From a checkpoint of a small contrastive audio-text model: encoder activation gelu_tanh, text encoder activation squared_relu.
Rows from expert 2 of block 5 of the audio encoder, named by matrix and row number. Rows with one number belong to one neuron. Each number is 128 + 32 x the weight over its row's rms, rounded and kept within 0 to 255. All counts start at 0. Numbers have three digits each.
# up: expert up (encoder.blocks.5.mlp.up, 8x160x320), inputs 0-159
# down: expert down (encoder.blocks.5.mlp.down, 8x320x160, transposed), outputs 0-159
up.75:124177203107088186102194172118158131160098158177194080128115073136107124134119194154163094099185111113098147075173167136116088087190069195110154154124134121134129095114089138114164149139139134106100152187153087116096107053095183147156133155115149103102185132101138139156105208084101173171152120129148134161169105100132113046081091108113085118116072092208155129180158094114123068163140074140114134163170214109175154085138152161193109165153128106144141114170171131163110092114141180
down.75:140174111143186140108171133140127101148098119137178120104091158103139118141129140119189160045125164136124133088116173144142162146163072105150152105176132063068100163198120105134113126072121129089154156125117094117129135157142088112122102154133131160126148132128153128104107118114126094099057052088124123168147126211127093125093109121162120161146121158129101084158099105214142127115154125143171116103138168110112098134105140148128084120188158089096104118118183167096067095155160172
up.76:194127140109139115107132111111115162101126103178165119138152161075129104115135133125139105147122159089151157179104163154171135113114104203130145165166205107117102169167116158161109108090133148141069179112157103099127152128103116125142158133178168156150092110121131118151064142099119138160175076080162137180129134130140127111177146084166171114178102150104095166134136084167144078151093085092134127138152119086132127122149126136131222104134178138112137171166167177162102150120088132
down.76:102149122095145114133151112162200117073120071117165162130096089133155115155133122102132134164121150126116103160115106132118180161125108152120150131158162072161087097079154220128131171135102138172134171179110142143123161120122139133144179150148127125168102119092128132129159104157092142176148172113164102121129110109129094097091083178109130159094158108141138137122134136157140131143116159155042150154101150148205144190079151118135065146177218138122140142200113119158140158162124179
up.77:135101138155115067129140163157096115125127099118117159107161139099165170130143118133161085075122055081118090103094167103078091137099165174117131195149163086176086122042141134147120151138132123164123170139156091150167117100123116122138145084122025194124095071130147105163183129134176107131194175076107111157172113180117140137201146081104093104060154168134172117171119151134118108141072127110123124126137113124068100105092076108104176140194124142141118145069116114129134102130151153
down.77:119118155200136190147208148074073113122104159106094114133073097127160145098111142122099141074142118124107206151083106158108161142125095140094156117163091121102141140180161106166146185167132093089099179090116180115142161104171179118125151169086143174178088103145117167145143154150084128170099115142095120125102117147084159106148173113174096164124140147108168102079150073089189103113121072127136073112122161102112147177103167104138182101110100117111180141072144129152108138176149121
up.78:109135096135124124128093110111090142126165156151109141116203139127147110136123073129129083123171210157157108153086159216176089186087149098118108100085098165153139082097129117123163145187181108036177071108181111118089111080085148166186154161152171133167121108033193123124096121146130157079141094182078133120140141161089091084125154127128126146146120176172132171114125115104160120116143077105110127102124200178155194145105059125131128148062072122142109131146127088112075119121199119
down.78:120064125133094147203194101133138143112097169153065093135166091133128156109169172184084213161106173102112127211095125162118102063109132112082128151196096126118082122157123130122136140061151096075128142103142208117119230104125083117117094123076092095107153137115102126122152094103057109149138124109130082159237161135113069088137161102148109092137204114117155172139147111140122077129144141080110122148139168148148128175081082192129135208092099154158112133110147108144058093111086092
up.79:126120102148186166152139176157104141085148145086109106148144183203130154130115103160102114169164112146126129192141192135142137121106087119153151167107168157067100160107147142153120118137094214098165103104061111106143052111062108125128099146113159124115119198095090099141079097133118189091138077087094117150119125142173189163125110179145090144146147105106137160165107116129152194089099115146113117075090126100150190143171130174104115051113153147092195121164064105186113058109095154
down.79:064090120101155090087138214160062131144112108104142145128175094130130166086159131149124117109210153137188135086120138212113146185135112122111126102164131110153125186135180104146121133167095136109136154038120112124083108126167166134178067130141154109101099103145134116131155138090162164045104129133132152117131087167132091123166158131223137165114086142209088130074077147091116208185140092161094128083167092144113148127174126156115109150079121108127117168121143144148130150137083100
up.80:137115113131143159145109133136102109203073126051104137058124148114161139118091125095098050147104145155127129182122111133137140135104165181125123125114164126130189075118128201138137129144128126187126099152123151111088157155063135164137065138138095083151082120123116090134076133151084138076119155152139118102169159228164149121147134139117161129160140149109055144127155125096164089129153181104052127155168133174110101098113138144142104108102073129105083152073098123103154181098087147
down.80:170176165135110103160117160059120143149129107075163111175165166078091153143151094102090136121168110113139095115115102100158116163134171093101122122096100131137111138153156132159120114115147105127133121162142130193102130137177166145167155096094131128140078093159124133106124147134235208130193113135209158114096081061091122126122135151092144117126106156130127152084148167101087105170145129111077139142092156138138142162136156158153055146151198094236139089147102063128157106144122187
up.81:150103122153157106121073154149128089117141182134234104110132107123198105172167147116115135118119136186085125078181158085124174111127118129119109088074153111149208120124126137160132154135099142128124178149128105167068141075131162136124166210130131139163064128075127181138095158144128126129119132117129129099067095136155162115146095116101141158136240073108119120195167115146083123150137075135137157176107073174148189064161155134148107127080077099095133127113111098120123142153118156
down.81:107113061096159144063107175107193070120147098145151140108101128134109094084151130105116136153089112139199125122169149187209123108169088090133117161109114141087115118137143054126114199125102102124097166216093139160142114113146138165092149176070151127150139143178141088156148148097135143138138146112104132153123153172114123146099126070094086148120186071150106135192096145127144162127118144173151122154112112123126156107111141133124056189108141096108147097148156076067072143153115116
up.82:104066127151117124120164093096087119114123050128098128124090131148201137126102139079117115089163111131087160031144119120158156138146197100153153222145045174134186104167105157186100072159132092095118155083107169141139128144182161035079163110117176113140184151127171118133139124130149107126107082164120080113111105137161107170139135080111114147169130170115125177146139153119079115085153134185130116153105087187126127102093124106143124149131148104126096125100122155129166119109078134
down.82:118159080150129106160122135141114045081105097138157098075124129074126141196114123162148091085132128090072113100111126117128160095090112125125163072108095085088176113136148141079152180126112134167090113088142131133125150159150133135112085156192103105163158122101110153095077099205142146131122082179105111167180104151121145122113132074114161034095113118148162110165104081089166157119104175180196086139115162112201069137113135134112082139058118127118147177153101126116125172123125138
up.83:064114114136100122140148185120162116153181170101106086098133136180088121113109103174157074203119129128145109186087147055084124124122144150105147197197117119141144082199135176107204106158124129094165139109162147153059114138137108144102141166167112157134076099108105127146185138098102096113210087081124084164112106110134094154129147107120050113155154131128164140117160113150120112138155088090161116119098164133156187145151161146143150132126074112152129123147103130148126114068093153
down.83:074146175142130098105111085154126166208162104126087195173144175161151103130135119092090142035107181137098114187106114094064118133150114148102108105120115180106134136138150095134147112121096161132085117134129179158116156097140147099128128094107149110193064100146079150129168172194117140125136200069127152109177126138063127119099164167141086141163110125123165171141225124136147070108098147144141130171104135168097200097091111188152172127144120081164119141161148128089110113073126128
up.84:126098138177159120144089138121065124144110097141170144089091128121158145103095112070189168137140136123136115165139188134121111084100152072092099129120106122141098109172135109107146084156133104144095203065135180119154168163154121072155140148135073099078114191153112191077158163093127118130056127199120118175088105120147178191134102136091126149111142164173125086137100124188175099141187065165160137120113160139093195173139132194123131108082115163151109144168157135125139142119107160
down.84:110126137127131105145097112111070118100122152104069150067186137054194135170177129146117070139046078104105164153139097132072144177084163092175097123134173108143138119141176070103204123117109098076179117175086141101146137161114158162119108122093098126084125139136145113129139110159123086152158137117155148134063099140132095129085115090132086127080121074086146121084115120102077152131098171080128150138144138190158148078176147155109135107131080140170115106101075205147153116150138135
up.85:118107130116106125085166064142087152086147125101132122157126152167153083145139100125141144151156163170129152129138190058109155163114154120104147115148153096115115167169106145133102171123110107098139118104117092195185111087117125118133151159142117111131168079151077082100164108137166114093038135157207088064090103198117157150110145120181138065098131168134044094063148123136134138103167082141095096071122096073107147131093129098135149107155139187115113134178119104122127159201118111
down.85:094177104086144181083181103128118186151104106129089148128088107105115103134136183151144134088132129070156167070192116148103126117085151156099187087117151139083065133155161064152148079106146175060088089100130126123118163137111154122129107078134084117185163074139120115122114092094131149131100130087161170116131110053172228070192129140118204113107091163162168143177128106090123109142182106141172178115102093141082142142140121154135087131158127128099170126113134158137180086209117065
up.86:229205141126061155111126126211166082161154124155119107127143121120088126136114144134113121084112130122151162104148101145107122130141105116151138131130175148130062183120138122099082141044150147100147130113091111123136150177116137107095182132103105127149088148116123090136151105123173186084168125118121151126114140105096151094086080156175156086029145091108124132129122145155160124144143116100141158104120123107173065161145124105130120081148150115119149067146112170125152144124157136
down.86:090171083103079174122094129141097134132164142128101120135143119157119163162194135113090175159118157145184114126146120140087105148150144149106124144173148152132092127101106156130156137166074077142144146113107163130130089058115145107149145112079117114124090154166124145155122158086148141058189183196118084110148169092091190185126148125181112155129145120138107041140098173132100204127160146124132123148110129115104115159073142085140151143089086156068158143132151140147136118104065190
up.87:093088123111157149149181116136145166100181082159117142165174126156113202133190119102083137197115110115140146076142198141178114109152188169106119134115115124138049078124129112120156078116125103157067178146101148175121097080139104117208108134128134187121116089155119149214144120140161228169135141150109068186094118130135134111139128100063163149096149120100069122122114087127154110137148126114089207043111126115065145093127098101150139165088141120112150148098197137096132146106134154
down.87:145144160105154088123085158110143174099079099147098120101117080122113072100108156130158128162105161249176136120120181112089134057154139109101103172119071146097128156142133117097095124128119164070112170144113187151103138171115121142129117170104158077124170105131154122118166166148062154085134179105088128116140183127073149103133113136129113139111092153173119085119103113137112145125109160124140128117113150116131087105094060159173031120124167042102174106096150122052123131117102135
up.88:154108164108132143079148125102108086073134164147122172124091092120129124193188159099132094099103046095129134124094149160093187137163126147154106113089110130125155128101164095138119124182091118082113179150103203069154137086119102118092142154140108132134133108077094084064192144090077129113130172078174101122180160121068064117077137188142141139112126116179102133110117133152081121119138100111092087108162091079094134114103134105111110180128125072152118139174123071162129160080081114
down.88:069129098057127168088099081172142106137066126022173112153121162118138058124128118171153133171125120084121121111085173143087085082095204120128095068128141091131155097185113071161186139164081157105223175111112137059127120057156171127152106120099109094131144105122113105098152146092165092134112133103177144135128104183157120100153166105143077134082184180112064135094110142138126158065154184134140079105157144156103124184153126145133216149165084118087135144147113123159161122196123099
up.89:129168096154144127128123124120155101200071124136115135087115157126121160113116116106099150126170136187161135103097110116116117122141154093120133149068120111139072149117141121129122128137106080117184100147109180138053148144168155087111117159094149114094132147218158068097100190101134131133123195144104151134094150117082092124105119118131113171141064134068167132161133160150087072194125057156162115145131140078115103112119099172185103158059170132111139152181200174177181068119144129
down.89:144098130152168145119097101119105148124180089151166171112168104130160135098141120075146165097138108140169125111134152081065091155149123142132146139130189168127086109112048114087122167094137100133142093116133132148180150132111122126113147104124076116130116125100185123118132138105103102149102117123108112138086120089145111255108132093117144101095183147150130154180228117059098146142102121063054125126104071100171139148086167081098113114175058166081081164113094143098151154097126172
up.90:192143129188102154186162130131100167134113144085167122141164168096104127177128100130119152145084156164135104082122166097190113174146190199142178117094092118134157110160135101086173126140149112170135082100146155122114057112109128122160181140119160131133156156121095139125145132126128121142112194148151137119138103072173121139137189027097112118140117119143085118136139064145130097098073162101085129161111165108136124144124082161165122139102088116141095173093127105148161085133111165
down.90:114121137137125126167133079053153062172190081101146199119102121118100118115158083145095111153046086096148118099112178097136125124161069109151175153139142071118071096135118127149116114150112125076140112131119123120125106152099120121131107175125081082115093171145090096105151150173132137127165177092123143096192104081128060053151144101129132142086100143104136151055154141174195099181151120146101130183110132136078115121113110103150091110099147177083072116116140167127064103169077174
up.91:123097187136143121109178056144162168126094123134097138074119088104109118166139175139069157144105130088098021146159194139121113140092146093122108165097136164119135133131105085122102152112071175157084108057152086187105110111141165178126139084154179156151151125116137164142131146098117099085133136115123157101160141091150105090167139165151138202133126105144172094088117163108090185089116074119017103099148084134102174115158115143088134222118157123121126160207142144096060159161148156
down.91:115092178115109101090102107079133183069157078145130147092178122104167129096082149163162102138145099072106104132132113130140095141109106145137165107060133128068146138130123163168061099121093135102121162147151070104090107096149073130157143180125111094127120154118154100147158088185090138086047134111165122175136136164113115140174185174163135124146135196148127062182132172197139156121090088110127121132144112042154101108168111125117103142167147125127112104161146118196101119139111123
up.92:155121127137175134203071162129172183109104127169081136153146139121184147138085157114130115092144156139147123166061161097132156173149094092064094146063138191134119172123153123135142119109079106118127103123174130161109100144110192090150063097150100101153112120110226125082148148171161153107131074157146157113124127113142208111149171123108127113102118127170175114106131080114094156103183117159132134148137102115045082132140089155101094118136147080127164122076105131141172143130105145
down.92:151141116155139149114107102152218076145169140107161120103157132137086061109060126166151155136143054193115134164163149113151139125093142189160115100126105090161024167179120142115141108112123124108137161146154120123083151137153175121133170128173121134192137120149180101149134166110147133075146120128097201108111135159127159144107139091132137138147090151092121120077157089129159111130142134053156139100110110074095170121095130158122129136172124132114167135110111090121139178141140157
up.93:147161107178137123193124120157129153131103107138179068098160080106097105126181099115151099149151095121113058148086191080076084124133148125179140093131138134173146170156155138129131090143107104152127146153136175188087089166098167142212181155146179111155091181173134126109166086060108076136169141106110103129131184130064092165161090140093100139178102155171117134117118095134120103187149140085142165109099108113089151101134134121158109055079189131141140111180135158123098149150133130
down.93:164072095156165126095148087197058147079129166143145146226162108157120115121116103136150097123149160087144087146086092158205157162141065143120121114140090115086139104075160167161104179060160163157181140166189093143123197100055107110118096177149146110130075158207118134153165125140143129095112105138096124143068120146165062176155132114159116081195137126100154164087133117169158074121174095198116135165177071177100144155175100134127192118182082156105102083076135151110097146129118138
up.94:138134187136088106148119093154107101088171111084108087113153113060119130116057160102144075159148123124098116145111125122140135074182180179126157090101130113114121119104118148079122122130132127134150066133143111182130117133075157204139132151125105120056075104086134093137164128184102129170091118139166091142135107138067153198083103070079166135074135128156103124142123147136094125136107147092112158111121118136089064119122194156145117140107142163122127153159138114148097154090126147
down.94:149124101156099186139158088104119126151133085123111053149144101163111105114197093143127106114163114108107141181089080081075136084165147151065124114092180103090163138120090117137058081126183149166131114151121099138097121116152093147159140115159128118170152125164106136084091104124152110121124150170095074145128106090156139123117205132089099120116058176144126152061172166103127086146118131144123083099103137123089147084123131163116134076145083138083152118185125089141151088170123140
up.95:091161109126160122153147102120147139115118125176101133102134133155163138155129154180144128120094099087121105131089125159107128122126073040115137071135176051143142071156126135121127067190110110160117121084151118144087134147117126111105094095110107164108135125162143161147130138201185152130130114109098160115158154209130108117117124095152076082111112135078128135115154137147090063110121080125078176144102098196178181166130147202098141121128132171175091105147151125172140107138150088
down.95:155105113116089130111142106126186132157081120130107103134070123134091151121130040158126072178097104111169107148125088139175119130109112193136140132128088158164108151108178138125094077144097148107129062090123146160159177140157131165069201086084151144061127151142088093171135115106113094111136134144133181128123113129081201126105107091146119067096119106112142187103127133170071128134164073120186084148065045142114121116081161147183143194159121119110091159088151086146142115189105165
up.96:116164150157096150159109113085124151101124096156118124105069128100130130120142142056066089163113220137125137128116135108065153078080129116118118123092160105156114067103154090130121104164094131170126111116116140082071126188128150076123156099113140117148208079158157121092148135127151101162118165165080108132110112137131197138079151148164013130119131156135165113076095150139142119142167070151116115170076173184118136162094102080110101125127122142081176125038115127045107142168157099
down.96:119106088086109155165165123135124126066178137189087126120115115153132115084072104159130132102122128067157097147160169099100205094110102139129172148153105091130168130124154102119126161105090088137086077180069147133143128187112130104165110132118110161095102119124118132117087110175143142080165148069165175100154164145081110132114119153112105093199178120037110107101112135077148133151105102148096123147169185157150191133124104105145109133098119123118163142105125147101155126124136136
up.97:137176056199162122127118141075136123132100115110149088127138089164086137114124076144127122134149166098195204092084114101097183134176163136141117151169104191139101084113127150149158136157138111194159103160159131075107110122137137108123158113116124170168143125143174128122110111133154143103136148118154142150121110162157182034190151139125080168128158141138166189161111157161073157160157110104125088152132119101044097129129138207140118127176116132143122079172159145083095105104121152
down.97:116194113108150104128131143122127145152106157115086179131097156067188072073126176126106169162126142132146129158119113141110135145127151156124065156160112179160149133133110189149117195040117148120130129122115101130128114146151097111131179137162110098129070154083122127124130135173146117101120145071072156093126102111069125098169189154121093135086165162128098090079105107129157093104088123188125078106170059139060073131106075123168130149123128110100120149138146151083129164079084132
up.98:130153116162121129115084158125118089123164121149141089118084123111129145117136080135122153088096069168148075149150103086090036045071111161116131134142163139098117136132101150143120149086145158091143082156098055087115141116180108159091121101075104125156092178139114118138097149170115130156113114115113121133127173138128041134153104109113145097096061138154114097118149105128103076169124127186141087154180142100114111128052140122155225077094107101147130141147140172146137153117176116
down.98:110129118143103117096107139104141201071109125156072116144125163075134108070159099170200101067149117178153153119109120132134109196154105089139079154149132179135089122104126086173106144138121149168174155108127131126175109155119123147172198129114128123201115104134136102142128122127180160106101149125151104091187163162064129110149169123124137116109153108109147155171092184095124107152126108074105132187097184087168075081158099150131125113097126166151188163171150176113118163145111083
up.99:059144149134114049177135113118125117111161145153138128147140119112125157133128058129128161157159117190134125130140100110171148121090150090118177122161085141120116168120088182153155146162176159149098144137131167060129107185115149136156102117136208126117118203044156159148106128149126112091162117077169165137156166095119195126157207125108122108150121116101104117114164114077143112122075141082140180184108116189128148182150143100107085191167161143117082122146141160154155133109147121
down.99:138128112130137171135139125126120049134144091158150150097158100160157119186135111112134144133191145153082038092119158140162111108072095124090110150181150130139133136088116116181133146114116139155181134140144117111108143096141122148075156152098111156150105080103094141157123084108116134076144053119154156137128162174136126132150135148145138180080182118090101117124176109143155121137074077153133053151173129123115125087174101109123205054168137131088168144119089170181180138129186100
up.100:128078203105146181144107149129105132141100180155173094148163183114209169133172107122079121110114114181191122148106110153140088092113085128136122111117111129120153116139115142094158114085140137133102022138144134144084135152128136148160098086109143106161126124148137115132164153123129112079158150164133074167105116065115136115128148096144197147122115117145103148140134121163113120135170089169121126118183140160093138197170167171121086071141108152165095148080142150112052129177116083
down.100:083143131165089147099130077147183162117147137170139132077177185172128100127084157107108126165178147167096153123068153074125117151136168158140048102155143124110107139140100061148178152083073132116188093127153129154076089103100145123118064183154102190093141155119098144136094124076129126173122138114176142107138201140070116141072121031164120142108155135102067136094128098093134148165173102086115050155159155151067094057126130101113090141174178118145135137122170089150122069170088154
up.101:118123150127142148129105098155135171093144165089186102079129130135123087149127141123090081142166134103130155106155132085075133153163136063170112136140112146129060088152109149102151103149140156079102127118120102139139083110098171101128118121191127094117136132107138098120091186165132129178125253116118111156167112042159130121141112113095112155143134142085126160073122092100160134121107101094099059148136169148148079110049143095152105181206091100134074188126092119125160165150153144
down.101:175105136072162135243173131160117127116102117101157109131145080219117121106148101135089120136182117083083184194179128154102165133094092139110174134100134143188141097191149176197101165101095116055094098138149121136153170139075132077165138129125149081132158090163170086143147113139162117083193099121158142110147068069183160083142145187077150162148073167134157095107124128086115119099082110168124108108103174125166165128146086134115114170111132137132137133167130174104148171146111157
up.102:103147176164160106109173143148110128162165102178144224145100158124115195147108106102163091093141103102144207125154166115083190144180159124194150050088174114126150157156135121136145088162157078061123136113102136121184162108086108128102151117124074110150138128125180076103106056194137122107159178112128153139088116157157159127152111098085113068072166157134141132133139179052107059114144116185099101086111155191096133156164123153190138152131118120116128160119118058154093140123188096
down.102:132144093106071174182135119130090070103163138116098100139180105144124141080175095105059133135140153114162104137142131164073102141100139161147107139154102120130187156189159154106134193106066162150182101134166136138182093094136090106085170168147111153143160181117142156133136134134078110151129110150142130169114116127144147119103133185111119133137140106131050167077101213143112123085109118109199091145121161133111111165128119130166115094128148136161167155106127138124124213129144102
up.103:116087191134087208149153142209090169077149145141142071124114129107138126134177135139151136133113108163120157109151162146160184169103104162128145138161130122178107071164076078100139125134122137109130091109086116079091138092133139103138142068074117104144167135155126078148095174112173113118141160149167107122129131126132106073145182106154100129129108155163184139077143103103088119101166121177151112132135077109161148084118147137170134155115134144081156095118187187096164110137080118
down.103:122112108133035057093117117107153138142102138065085125180138062124161199159185130149140112128146152118076123128117109142149161074135159122169100146104114102109123104099135080111104161139112192084150104176185138115151113097125149080161094104164126113129117135126186119177107155107100174156140078108172151125138115149134100167147029060150161131124102090142065106098115096119060141096107118141136104103118114086164124158136106102116184163151158107092164075130121097069112114144154147
up.104:132177103126155156109076095121143077114150130160134100122135138095123077122134150102166105130099129113129150066143119107086177127094092090126061142134181080087146080128109105077130158105128134114146087083134219159161095148141130072144167175165094126145160135166133105117074154163127133120127127121078121098139156159116140147184125139154111130129088122120114146136116111146143130091090166160119133110050105104158046160165171134112121186088136170102110167144122119141067112121143156
down.104:086117144158179127100137140092101081064111162158102123103090111189112126161158108198151163067135070129141126144235120087151137136095091119068092113092131129145130120089158121134146132150120116160111142115062134166124152154132133131145138096124151145095170164158135128149101132114112125160127162092104100081131146150126137113149084148133123090163166161159148080164134092119159094202155160130150126116092095145116148117140095165125141137169124106134132052139088072128107183194117124
up.105:153130153161122105149123152125141146116116113101138146139131165121149151177136092088110151107135210162195160107125109108119201153175117086165133093127134136203134115192039141091148108175141101129181143131101123087137099132085175139093132156130156109105156155122102186148186163118148152100168114113153091143097094137080154152071171136142170079136067128154132035151144187190166064116132154116172119078121147147157069091173083113098138114148126119133113133195137160130116171069096120
down.105:098169106084132166134118145134099148101158176162089133189099112137197125115106113143115151101140130097082160135093205081134122081097135107110186093103092158177096175075111035140113135135120173091048124126142105167142138126147165140190123121135145187144123158129187085068158139142129126094182163116172145174120120094133143143174138143182171144128154144126153161149094191103110134131118141132145165085183131111148149142164206082090152066185150069179150152149103155095096127177080133
up.106:158052142106113135107101107183105140126127127154138107092124126137151122157101188087091087102191133108110175105114146050101134117108162112122181094117131193137148086179160086097125102136072079083069075081177067125091125142074141153108135090109130167149075155117115086146132184047072128186127169177153151107088155176110166125147135155144146070118095112133108164140161117103188149094141156087142129140141119188115115099121115114114142146138124095162164161136108175117141078135159167
down.106:155110178080120103122131106102140164150156114137131169115109166182114123127144163157077122144150078186155054168138207091115118132114089138125139152102156149139091093127078118137128148115120108155143083130158166097085153160121069123104099101157099137155153101154109151121148103103165177129114120165143102141153076141112126106079140101090148170120143122135070156070142137131080089143075124135146153157188112127091078129171136145098104099116170119121064100085132088168082091143106124
up.107:092082162137092098111112126132125111132159093142140128097161120090131140123108141090122110163131068190151097109118120101125082073119081156109093130082113065093137141166158126128090092209142102141202151121096072135075129132154097170149132144111147123114049138164135143161127188124103121169122153091097157162122111072143081145194136109120106112112107081158163072159104103049085113168136134134145136173137152093155142149169078153096089124116124129155150103132126161101075178131107130
down.107:125069122136105131143090089111110128133125117098193140083102153167123131176180093057107141144141155158105128145064076188090144101119127130162102104129103168154152140147128126178144095097097104115112152101186116139128099140130066195142136123109133093093118158191135151139078063147140193152142115138080176153116136117174116128073154119158149068094147119110103184131136126143190134137119084107087147147109163150162101124085112103123165209135165178176097132145160103087090144139157123
up.108:132150089108169113087129126085131116149086101162128083141141111168158145146134146138212136123194114108163120106140117123141068164153115134156159181154116152121084147123127105162046116156194117144120110113122170092141155136099122125086097150133128113093054118113143104123132132110119157198112096126105091121105111140197132143156152121105148143097082131117106090129107166144161116144174082093091089102155116131151094123063162110100131155121152120108050124083140155164083173105102131
down.108:135154124159053149150137126180136167078154121151139061128157157092114113111110175147172083113104179160086099099158099160101114098158117104085082079151136148149133124061129172103194167123118095082100133107048131152160132148125144141153130141115159180176114097150123116184143110146193122153164082166115146134140142161095149123188078184161139162156146107125166161101117145075185118061156144115152101150142134142177143091111141131151149137191126132082177156175131079195081123094123164
up.109:117137142170203174154148156108147126110159096134138175188128200121134159135126124153148116093153091121121178127107102153134069064135136132104136111169163055167134106147153120147184153186042111093096141141143096130077206117182144128092159163134038171143090181134137131133127139110191135100150123123222136151159179080165135116150129091157117134140124211151070151174074054123098130114194110152178161120146158121158142157125136111135118012050165127131145121109124132199079136121178129
down.109:146128163120120048126127134163116078173179104155200086194118143150081129088163160149085131121141136176052107171099188136135138113161116115132095119067144148100147091109122129074126117152154185128100080097061156068100077125131152094065132142083183145123144095187076182087089141144112028127109101179138186165131122108155146128163124137159170122119102131115098125134135123164156138170133143078143158161147112134077134139100090159146108152143107069137124171121099144221136110097092178
up.110:087136130107130101106107119133177056182142134161102203144092111128099175137146175120129143174175118096134169102153101087145172104147116146159143121116145159119137172143152179136188141094125195097094117184132131131130158122173138132121157129078126071141120173127096154103100114119091153112205160182155125168142133088136105078115085131119187095086082073078112108085171102134134122165118120107127148120095202146167122115106186185146142176059129118118147174111112181148155101114206113
down.110:120109135127151029112078189137107092128119153107153088141136142128111142101087104112145166077110137133069169082142143124142104124142036125172099115129149172120140165083126122147155122128115134177107148149165136119117085113184164115128104121142169136136143100135117085070177140064163120119121114157091122128076122083203103136162146097125172220117108103119134146132170144153109160121118119160116148183138097151124116057116074130087128088118128121159167161065161086124127093177107112
up.111:077147154164126137147128160094154117113104108104124134138150132116200106076123127074128130184168108118131125080158195159154152136182141153119145126142105081153166098141128123176151118122116160104052101098125176154076105138087173073159146069088124083179085125134176064111146152156092171125131113134123139141142109117105136101090086135121173112127105137078136096141118160120162071069093140177144112158115181138063082174117096196128150130129144082156143117108092142176117118152148112
down.111:138173124155144099060132088099161121142108096099110161136096096146140138123137184102118151175148166094168147171085077110094093061129149134090145165147134116103062193139176126096186099104117138156174163117091120145125105176155124191155088164117145088118086130104107126115155155101182142056166137168132093116092100160093168106144130127112125121163158112149173083130118145133137142149086161124156105099092113148155123123112101106179102190167164157104053161084047075104081132176142134
up.112:164111162105135148182129163152119084117107125135133139120191125085152148168057160121136184109105155134123115167129118118085117150104153134111137143169098079071143126151084115081165191099118135142137138102155210146126146123141083018085124094138100132144117151142101073149156125154225121107100120127150168151100107116139148159077109117134141098099133152132135106131133181124074061106077081141107159086121147105139145187197107158128101135086097159106114085140137057137153103084102131
down.112:113159142065107099150146172069160118153120202093116149087141170125216105112084093088174118122161194160107181121142132180123110191117136179107093097141155109092211134105141095136151147136128096067105130092125102147170153152141093163078090146081145113047084119063153132125172144092046127054060140118111120183133134102133109129080116102121128122126158123084118116145120100140150113186089152127175124110140150137110084179158023089119134092103185136089111057097122128068127121142168154
up.113:172155138142092167118146095170110102155137091134154126121123104114098116136096147155094133157093217136146176097172136103109118115086143156152100140114185146080084161141122117150100147171168155132123137110119131115144172150102107173139164121142115128078105149088087153060125158113143166052152139149127120176141072134103138132129081193123070134149126132111124139124136115103098144147241120143135093116113154071165132145177088068151132143146133145131174067108130084174105137100130118
down.113:046135081115090115155187132188137152093086147083136131177128061147151161146136077139102107110160103110166103159074138125086120181118165144086141113085124124087077133147172114133154140135146110120156106163142108176176134209099119169132147149057126153140141127206148140113131119114102105120054155137111130139091126124100128181152143131197084126114143086175145152150097085123135127130143095128140097142117172139106141169169117149106133166125168187108085145181095163126141211158096134
up.114:087086061163145126150102188137124121121186073182113092200094194114123153078125125117172095152082112103153082106179121118143165125113086156152133062108029148127107102126158107159145154115137104134157120201119136151107083161123144123112107100169138169146088072187182117070185125130126130114132146109115150100143073152167066128155170093155144177084129129101128220113147134116099138107099154159157091143140111149088103180126194121114080085107113136128162166146175147076147111129123077
down.114:129142187131095151089086125148175134107152163115154116180118124191092117141136159080121145108070083165119085154135164087118122154194180040133133143179104140141109132132151165149096127164120088192176122119121177149124060105095150080153069112146106121120128130208174189119182117131133162162123137141179150146169142090093137074164118177121183111092070138165168071082096172101074099134114151115097172114053155111119109234105173145147148114114155137138116091128128136142115148130176081
up.115:117114146196132138173125104113093164143123118215110158163080087083145160143105096083103139123114128178116163132152130193136107150111105130146129122172139197148144101123113133099062115124155159189156134056115119122133138142133091205103104139100107129146166125124138109140112099166118139115112078096144108043128155143149093141156148159126119116144142134131119079127172147149133119082143104130106114135065120100138144125180151095164121146136146163035098126186122155075184140098141114
down.115:144077135158110096128123108091087056094124117136163104193105110099103137158075126125123121106135148176121158123116120110128196114104124154138117201117097100119041153115116162175178098122111196110175086100137107112179104105121207111178119112064113069167155208119096090172150117059098100122153161146121143134188164092096142124130132141098108098170125107164171183101147147132110127122072132125102110078099136108115098145143138103104180124133038139179092167147190089086131137200172139
up.116:030138159175099140111124155187077109117100156141093096138093193136153108155100163181111124129090152062068096156124125108136113083141179193142131164164110122134121126093103117046078115127109084133190128100093142153150175128067147123160140109136142130176090096129146108142080122098152111095127094150151152048156125126113170110129104137047121178115134145110097092154131123146087152139116110130150141197101180214095189162128104099128152114140109100133158127154095075100094154087161197
down.116:121162094090163166148110148121175122190175184094139170190068117163112130142173162155097069149171176165130175071124061109159158116163141189117184124126116118115176086112106145149163090127122139086088164150140138149111098166142149178116158176135117128157194123144119115140135133156107082138126132112127101153161169157149101084133095016188136114118156127123131135195113146125080167135141081078151139120162133099105127156104153121183177117161093133107180076137106145138126126121198174
up.117:203095176064121137179109136153140125218119176135144130149077097106108115121106161140137141112135131152109128140163125095192127153177145138133133152117151143154164174087060117192173119082166138087129191159129135129117086120175051074140093114086129137134134145160118142104171110130065086163160119121164112084177118076191132092127115119186160131127169122192089156137144120101089107078114124104140212089162107111152090086152126069121166100160099137142123104150090137089125125074147151
down.117:074135113134244175120137130110154070129146102138082093115146089161100135125147094130110159080149120133114086152126118164166143129087124192092146109179130115201091095143107144174117172114115132104148105112089132167107134152108134167095078176109153158179098105138104125174120131077120117111134159127166081194115140173151156182119179084126165118083182102165169125132092114091124066095089129170136140116162132143123087126136164129166179131104135210175115105122150089102148105089131134